config = dict(
    model='image colorization model',
    dataset='abstract colour fields from 500 small random pattern networks',
    train_examples=50862,
    image_size=32,
    crop_scale_min=1,
    horizontal_flip=False,
    translate=0.06,
    rotation_deg=10,
    task='colorization',
    loss='l1',
    arch='unet',
    norm='batchnorm',
    activation='relu',
    widths=[64, 128, 256],
    blocks_per_level=2,
    block='basic',
    dropout=0.1,
    attention=False,
    upsampling='nearest_conv',
    init='trunc_normal_002',
    residual_init='none',
    optimizer='soap',
    beta2=0.95,
    lr=0.0023,
    beta1=0.95,
    shampoo_beta=0.95,
    eps=1e-08,
    precondition_frequency=50,
    max_precond_dim=1024,
    merge_dims=False,
    one_sided=False,
    adamw_lr_other_params=0.00091,
    steps=16500,
    batch_size=64,
    epochs=20.8,
    lr_schedule='cosine',
    final_lr_fraction=0.01,
    warmup_steps=3300,
    weight_decay=0.08,
    adamw_weight_decay_other_params=0.01,
)
Rows from block 2 of a small image colorization model, named by matrix and row number. Rows with one number belong to one channel. Each number is 500 + 40 x the weight over its row's rms, rounded and kept within 0 to 999. All counts start at 0. Numbers have three digits each. After the name is the row's rms in percent of the matrix's.
After each channel's rows are labels from the 100 images, of 14976, where the channel reaches its highest value: "strongest on" is what is common among them. Only what is clearly more common there than usual is listed. The data: abstract colour fields from 500 small random pattern networks.
# convs0: first 3x3 conv (model.enc.1.0.convs.0.weight, 128x128x3x3, each kernel summed), inputs 64-127
# convs1: second 3x3 conv (model.enc.1.0.convs.1.weight, 128x128x3x3, transposed, each kernel summed), outputs 64-127

convs0.10 117:499523484475517436557554474495476556465503457528519572470462453498541585510533457532520451533489480502525491491523516431444522468541417526519505520458539501490508577539448443500542476430509590
convs1.10 100:504443502503499495545536477508419472471598541488423516509524484547454500493469488486561544510533492498487488551518503453507514454557539473501436467472530496505521505555609581453471552495545485
strongest on: fine detail

convs0.79 122:471457477495583481468486541522512514481519472490489556556463517508469509467487454476478504506546498532533444418531597437491388423499563467500557461494460456508499508557581569541563424576548474
convs1.79 099:471478624600431501506503523455455465522490499522507516494494514538597448453500526575604519506483540502493521491479495548529496491454514564441586500505491461397455519473502495428486497500518519
strongest on: fine detail

convs0.81 089:490466518434531524477436460539422542543481546414430496483471498486513464562457524480489487542521531475514501455614478534519498510473441554525532428513513474446517523497508487559525537513513510
convs1.81 091:488457552485533466483402551430548538474530593483521469494596462470496499443540505549494539465489502464483455475481512445466514510420450512481486488416503553488457554494426474494511492486502481
strongest on: fine detail

convs0.11 080:510502480430485536434482451475521461497522520554540489536559406562472538545425521485431545516520525498512474518536470529537526521570488544500393488492526464554533485503403532520448560499485415
convs1.11 096:576507464552505524507519508496502520559498490529512474514487523512503489516551587440436492538484462441530492437422463517557530535464437492438519482541475463571505569460495442528540409430531496
strongest on: fine detail

convs0.47 095:485479475513476435543474438538506489530506556490443560561432454441508566512549560535491474489478459483475471492402468525480482527469507449478463504513499517445468500507495457525511471545492597
convs1.47 086:524549519470491518492508557436485465604506502511485478446504567538478535488500432477503531517552471514583534521490453605562438457525482551495517500558507509453494455400500529455479518459489466
strongest on: fine detail

convs0.15 084:499512480512534454545493506539478510421468568417526507477515482487489529475473549460516443521439522498495572503489455554500469552599598521420497515534479460562514511464494423490506473429445469
convs1.15 093:488484443488392555457537523580537495556477493463477456524456535447466480505487522498460512475472476541472495518488527577510494439467464528482583554487429456493534504526466603494540537508544591
strongest on: fine detail

convs0.106 099:511487438486498478473481590559472494468524598561515479516459538488521494434506442487489562470470469490513512474485505486569489504478505483457509469510455516588496496536496478500491492497443422
convs1.106 097:554510472530514468445533523533538524480494460446608545533481570500529491540558451443570502512481576469495503450569459521565494543488499556509558517449508485525496544570465440532528542529523410
strongest on: fine detail

convs0.86 084:516519489436459529515536516448523502492436442481474511434433485476538476479437469476566446488465482461555512529528501493525544526488500460497527458467496525541482543494520554531418556525424556
convs1.86 101:551425583521570484513432515517526540540531457498562556507551527539542484477535502469508502491511472528431426490440501469482506535445429518478501565519486544452497494449478498480560494487517485
strongest on: fine detail

convs0.122 085:556468516547445538461481472522494457523566456466519471403542488482543551562484484472488506478508508496448517577515462541566496453521521477484483509562523459522484519504493459490425528428466456
convs1.122 086:473460470462472484445448517527549483541471511464476512527487498490458473473452472512507454514490495533523510511404551465499501527550514459582509525566469502479502510528455381480456448517435445
strongest on: fine detail

convs0.70 121:492535439504470474437460491533539533499486429501470521615506505570507472499495467481474486454402503487530502470501488454445501555490562543466483574460427515568548489452506520441454512472535487
convs1.70 103:558536443484521483528647526521472513473529562572482452493539588507519516599523517519481466435553491529552492447561506526490491545502588450591528499500514495455493508535446486505521521507468512
strongest on: fine detail

convs0.0 120:540527497503532568502476406510484487554609541496509420493527525495504535509477506477552590445486508532535536530554477522464469451503525499526540499474518529474469551529478486522485496459610464
convs1.0 099:485535474476456521515518519439508474515540446520506496501429502553528486481457444486426502490536550555555507548449499542503506455488432524515463492451500538644447479532450514456481497533556448
strongest on: fine detail

convs0.115 098:466605438548460504486489506428536532536527498441500530526517501425479496500563512463423521488568508487490542365504508511545400557501448482496455423495439495510558563506572494518487528479559524
convs1.115 092:572491496423564439553589478520504531425504557486501538498511494498484500550500536470567534567436479475429567481506545488516524504442469519546483510532499459444428585539477510482531473558457550
strongest on: fine detail

convs0.42 111:414507463491495438422394420476520537495408563519513467484556478545482515535495475533453478494493588458511499496536544448476552539501490563441579520567491475579507417545526539533552434478501496
convs1.42 108:521527516429526521574555420485483539457471418496528522508436499603523472441513514430479498526546538515503494518498470531514557428468561541470610534513503529456506485479445476475467508584478531
strongest on: fine detail

convs0.117 099:448476447524539479545500515426522515492477488469431525572482497497517519571483553508538522487546515480506455531463503436474419525515546472494483537514506497482513496517576471526527496511507518
convs1.117 094:529530552584509516505469515557436526455499483590533476468470485472512420475489509505468480505427560416398445525510493425529461516470506517437442474503505498585531481532464470501474425503514453
strongest on: fine detail

convs0.39 093:486504480495475495567585443460448622441483480458441502530524546482468536550520448475567463530475486512575491521591482477486576468457474514482475564458509522420459505492476540403530512489488403
convs1.39 091:504472495505530485517465460500416473528509513461525481468549545496479491483521534525447481429541441475509549555478494487452569598569446495481436532490457441455452500490568480521485448495509512
strongest on: fine detail

convs0.105 096:461517468531487443539515549557472574546541454467486529467462564573489525487451526482457455438550500460540544500504479531461523427479494501497554506541523456494458451452522499562510592505525482
convs1.105 096:548487424550544557540514519501490459443464508521459512534534428466505576415509478496609528495461510513490449488527520506521561524513585535476530544514501504495507506567485429546486497420465527
strongest on: fine detail

convs0.1 071:493468525550456491519535515464509533513514501515492602415547442488524587554530576440476457481541488518585480528566519591556489509497516471500491501504510529533453601559472503466514474463534439
convs1.1 096:545511515489482517467503501513488482570557518500568495505480584431464437454506484472485500494473523521500471536483549433495475484478525447442501496461477531491472491405511429586529507491504532
strongest on: fine detail

convs0.125 070:520448532462465546489550472490457543500509423506553566519453481488473459532540463425541479515529564457471449459563504546463573451499476516406575426470552500609512560460513582517460561449511473
convs1.125 095:525460495471493486452519531536521492536501494439447564551515542515488435485549554578458467466544498542470492444475516571512463532498489478497520563518458492471499449534493570424529502493589478
strongest on: fine detail

convs0.97 103:492508452530504452562523527466496480465494546513509489440502433468512520506614560564454554492495521515464447542447515484478541490542479464493538526588444464459518511436521498483445394458421493
convs1.97 098:531471528473491553477512472482481447536465408439454526505452499486512489519527475423403514514466439527520574496483522488447466581490573489503507479462506494537515472441426500586489502555492535
strongest on: fine detail

convs0.34 109:481586506513530563500475494462470446505485497534433518501539500505495520463480427568507461459598443496491428525491536536471489411462517496492542446498504461571527445549527528515475449503495480
convs1.34 107:579457532473473506471531478505500464455510487404480509540496477472456553528514526462528504498444448503492519512508477480495495516491468483490462466524560434467412478482530453502465490405453552
strongest on: fine detail

convs0.23 098:501533552610456452559541483566634473524443514537432416534478510517482450515518475468483499523531490504477521498520471528500544512501524524501498464465599469480514527526490439525518480571500457
convs1.23 093:549546559488479446408498520464496501538502427467484485486491512508497560462462413544525567471523465444494494473459467584478507473503593535586483487500514451435585479509489534500528485528512517
strongest on: dark

convs0.46 116:463494571487534475473503399503529511409521503572527488564489503560461486450528441429439533539520511503475502450503494457560539469476489562471465549412510522500530506501517516480507401534483500
convs1.46 102:473507514482475534446545436539529496447485434510577436439539513489472550546494502449559496431538446491517498463470480490526475498572481443473499605448471428523528492515480453467519517528459481
strongest on: dark

convs0.44 097:578504444593451510502523487488502482479452520464518410477520551522556476509475506467532432498487454475509482467489559481469499462477470481464555444560504527495494426552467486470517432495525555
convs1.44 098:498453503498409557509432486504572480503488507453499499431490425528527554536494505486512516497523471501445548532500589413534535538493476523486518458499537536478464453511502468549502475433554496
strongest on: dark

convs0.66 085:484484452519495449511388498491437465443540476480463496457495498493495476542521452527489525561505558507536464581448571534514430475492522510520447453435479515500524457553455464528540393479545507
convs1.66 096:520485543539462458434468518501465495551456436561559476535476578549492507498563482559552521486463514522472485488456554514509491500457453467476481562534460529436521493478458474488523513552438514
strongest on: fine detail

convs0.69 094:495441480520509492558504509531514532431586516507488567481435515534513513471551511427509537528482536545565504473545500545483522504454507433468557464455559502530480607501506508517484432447478501
convs1.69 096:480446495478502523565486540505549552450535519484499450567520463532508490540479455527488566508502437506517457510537507468513464516483575441449528543504591559523496518482601514487491500510488478
strongest on: fine detail

convs0.38 112:501441541477450552480524424496545525543528470500534498511482558594527466543469499648463482455522524456499561472482437479524533615556550534494467509518508504583469532500541462442468601468531474
convs1.38 135:568454512600575486527501475491443535470490471513467456498407513467510452504550529408444420487452518556490456489448486510435527473501520478522490500474509524438585493477447513488460409532467507
strongest on: fine detail

convs0.29 089:469483529499537534577477535451519499467512537478471521473488585480552451503479499529454522458466466524512505524437422466476533437493450495617520427472570528462460482551484560495489557450465565
convs1.29 097:467483567522591460495475494434542393469563484425503557474531424489496574565524525552525460536439506495558478497583488502483459469457503492442549397502523503478514477509495481492534492534494466
strongest on: fine detail

convs0.3 089:488511593512502428502506427465476423440541460490487515524530483512428467554409501531533583476541459496510491506464414528483487537482438491563434471514554498435570536489527495478589469503509468
convs1.3 093:511522505488534417499562478474491510487491560508552519435444537506508512524499499444556547561514489486486472459453501516490488495507457542400424493567410526488459485529479411471471473482493477
strongest on: fine detail

convs0.113 107:474498567511501517477477506493469541429503505521464531463550519496445515537495565487593409521469520448477478423521492478586495457519478504463495479537512489551522480537503425462500554508574522
convs1.113 107:512492478460502413494489450480578530546455514456509459476521560537519494488538450546511512441487483458496451506540472503463498451488474474459514474527504432566473540474471573517556513501450467
strongest on: fine detail

convs0.56 104:518488567406499565471487502530543459496498474465567460533528517503507525519472481566425590461502503478504543461530521493476465563487542485534454464492510458566484475506523589517511539511472444
convs1.56 101:584571454527612432465476409486489497582467462519443531571491552458461492494513465450450473495452444469522463508463478493506504473518463468466511444546477467477510553541431466551505440538514560
strongest on: fine detail

convs0.104 102:477537480527474518504485456483502513463513560451556471562522453524474497479456455444499455606530521501468422507629502509527512507515534437512471481438577454556410496555520474548485412493532462
convs1.104 095:461488506540470527496469504558516461517473449461519468556512460515497471466556491653483458462439407478440462462477541509491543478427526474449539510552548499551511494473569501507465457563457480
strongest on: fine detail

convs0.52 081:489443392486549503552500584423487361528493505488538544508495542491529517511580515459522607467552473499473524525408472479583498517507533520543537423441516506502501481459488474560499487487495504
convs1.52 096:509543592516491486502469498510519522478456480578472527513571434406591476534505510456532604514430568503424456470538464480536505487508460463469492521507519480552534564513407471483463448484536510
strongest on: fine detail

convs0.33 077:561429491427461519505497469510469494476524447468442556478470442471508544545514454464492514441517447467482543471512514509500457528508512448471529500469507475560481476500510573457523529451532588
convs1.33 102:446536472507521459457526479536576567566450447542554482486436539549492498498427508464569427436462480439550499526467554457474512472515409536481449501499416525547443516493498407538494555496551521
strongest on: fine detail

convs0.40 102:550499465534462456509537490464493452533469483484521496538402528496531537499472478438533435525548423501533479531491534520490485475519518511433475412517464471488567557612508511475516492537541446
convs1.40 092:510484542531449503553514536493484563518549579497484418503533576496545553541491506525580464507406533515500540502518507458436482497483447527494449494483526488498573481505518448448469500483532536
strongest on: fine detail

convs0.87 101:515427494535541420483493541522486582509497493534511499478473551551513507525496551514579474470515544527531548558616493497509460508494459501542480470478489512540437525480515529530441494585525479
convs1.87 093:509543500568468509532511547500481531485422507507523516502536489464469517466460478512515500435512552435441503487476494511596523518517539525462470494448475459462531542466527485421543449474434552
strongest on: fine detail; dark

convs0.90 092:565512549504484458530503508448506479515562456457491484512552467514546473551524451574491499491489464499497482451554490461487456593551451529529485528557491486509553506495539435501490549526520523
convs1.90 086:552492521512555522492613457546540493532502549398504571500485534469498501464468516474445452523455444566487526518488518471422482513482477547537500476483473548541505546476467510452551447620531553
strongest on: fine detail

convs0.119 108:531516464434597494482412490497477435498513567506515472464496548429444498544480521555505483529528490483509499518430478494541456530478492478528513541431533487516534443476478500490596482553462582
convs1.119 103:474513589571477470497560497416488483488456504516520431466505447560576485497471455426507468531510635500482436413487551487485439436525482523453493532449488516468475503441558508569502528498527499
strongest on: fine detail

convs0.16 088:483479493495445472501536520453537486464531447497460535485496548482493507544550503531438480581427551479561550423549465516594453412468478487416451428513563502477528579479508468519464522475571491
convs1.16 099:508516514473498395491430536548476572461472537524461512544591461514489566540469545515566450529513484489450468477524501450520483436512448503534434530483537459519514470488446498512523545506541435
strongest on: fine detail

convs0.13 091:487554459519473438459465471477478517520503425438536446533547511486441520450472508454491564519482537507493524411539513487621493525476533522440424483497509443480493552436427527515545419492488415
convs1.13 099:509521451430500513529532471602501409486457567540489489512500561535500520523497463470536609562500526432451512483506515486444487532480516535528511534509576486466523478533499505516499536463482509
strongest on: fine detail

convs0.126 096:561526481506480537562543543442479469476480523475442547458550512535469522466461438496522544483477517514493512573445442524452401486526453422456518498485536557440467539443427451501488480480554544
convs1.126 097:458463443545489492450466554484512472526553468501525585515546509523497552569505483482427488538537443560519449475551562491564495487428541462454445512532500466521438479505473495533511434483587500
strongest on: fine detail

convs0.127 101:513553455485503461507490555522481463498470461497526509487515532445496563612451567571591541536510516441509532498463475524547527480593495507503505539498521529494589571524489534463503501452471534
convs1.127 110:518478467499546481465477509508521483575522602480426487455489450468506453470491444483530554462544541463484470505558579558550498525487531521544443512469458522516443619620415420448459480514501515
strongest on: fine detail

convs0.109 102:576548580498454597461501599498462510509517490533505515463563461510531457442405476453410479538460483518487504536530501511500592498464465474511455557517479497536515578552519461480497379506481470
convs1.109 101:457460514520533440449554482529461474472581508457512451477483498523536507506456461511492529429479460490495504495558487535505526479525569529497518464489461490458503439473477472528463442490571600
strongest on: fine detail

convs0.83 091:476489533553419522482535474609471496521509491559533507554533550447474511494540541515434509476458462485448502560521527486534460535453495525557452522494422548562526523481479451434518494505486489
convs1.83 104:507517480474559422460501569462452523458512488499515524545482519542483476457478479432472564527448436531508478484447551511499420454475431467487458408511485517362464460485502493492482482486542538
strongest on: fine detail

convs0.50 089:535488496509430490513473432442471468466459484461496528532452588512460464494533527450575503534515537527469530580471469444530519461546415510522530465467500462502533445520417560536532372510494509
convs1.50 098:448551436433511462486528533420506490444530480566452522503476454575444517478457499516458505542478477463529477531482520468489545502487474550387506531514457509584458449550500436496459481504521511
strongest on: fine detail

convs0.123 102:614449488473541568566519470455530477524474462536556461456432473501547502438560533473448491452532543556502461495482407485522528464529460495468509482496537561521528499511539574507464596485471487
convs1.123 096:554515429526421540511492506545441529548566492548494431439521552536498506523547468507478504443495516548505464497551514503497522454472483497521526519446547552484446452504530456455475492593523462
strongest on: fine detail

convs0.8 093:453440492491455468523450450531455456445524466483547496502463535431552505542523456570548504543526524510492500499391549538531552577465509487549456463565480484453485480492528459515498472553471486
convs1.8 092:483492521442451514445514483454522532626514446501485525571447541516477454477482522462469563535473413463541564458483503363472496508520458493444523483543509510481523486421502540509497533455468578
strongest on: fine detail

convs0.102 113:510504525570582476511529521501535462465490554491474468418474452502455413480417453470489446507481486513488546532529484500476473569520484520488468494480490524553531514529524485492443448513515513
convs1.102 120:517534500459495516483467516488486440530458511570482529483518544452534578507583529518608462532564481520518490551498455507546534465511460478480434558506511498427587423506447533415531496511493447
strongest on: dark

convs0.77 112:471515468479567460453469476507469487512474469456501553483527483555491496572484511501540414550583498504480537471522606485407468504488429519470538518558450543561499483456511494528542473451455509
convs1.77 097:529500492529508543552526448522571533512484542433542464465493518492485505462520552537524494583400548520494454482497496509458499514460601448502580418429589549503505501452488550507440482489520575
strongest on: fine detail

convs0.59 093:507531448474430406488507483475479490452555528585615566466490551550468565470487523543528530526517504489479458547530465426575540469523409463555532495466492548498423534542459531524476512460530503
convs1.59 091:489467479402560515531533562478453515457514548392499492589499508493487407496508469510434570523463492528514470493404502470557509518498543504480508546558536530487510505524483517488533480499461528
strongest on: fine detail

convs0.76 085:532444443496534428481481535476506564520506554521562413485549533493550485515523527562443524501427469479456543579465467538463547517561504533529484512583492521589468478527569515537457518503478486
convs1.76 097:500506477507460585515491453524464488476449532528448560527494454509448496510491400437486479539453558525523511507536552566489582496513516491473558511541466548420527456518495438462488485484522558
strongest on: fine detail

convs0.95 095:450513522501529464518507429506514542440563548533514478479441446480546548514436532507478419460504485546483430438543464480474583500534590496481490501538519467472518581460553597549519510445460526
convs1.95 103:538525533582469516466563478456525488509500494523469531571519517484442444466476452596557504488510476512458479493465554454503595510551477552442497487439456623465539478530512482464512456519462515
strongest on: fine detail

convs0.96 091:561445517521507483489546531472490438531474497412478449510506513517591537515511510460518535514489468570476509565514539451431540479437518438450491460477500519500517512464504472463504426438440453
convs1.96 099:499526443510455495471485445524496580480431513510481531405501529481491505458498511484405439536544513473503481478537559504529476422502547499512546521526470510470486477602486463507467498452480519
strongest on: fine detail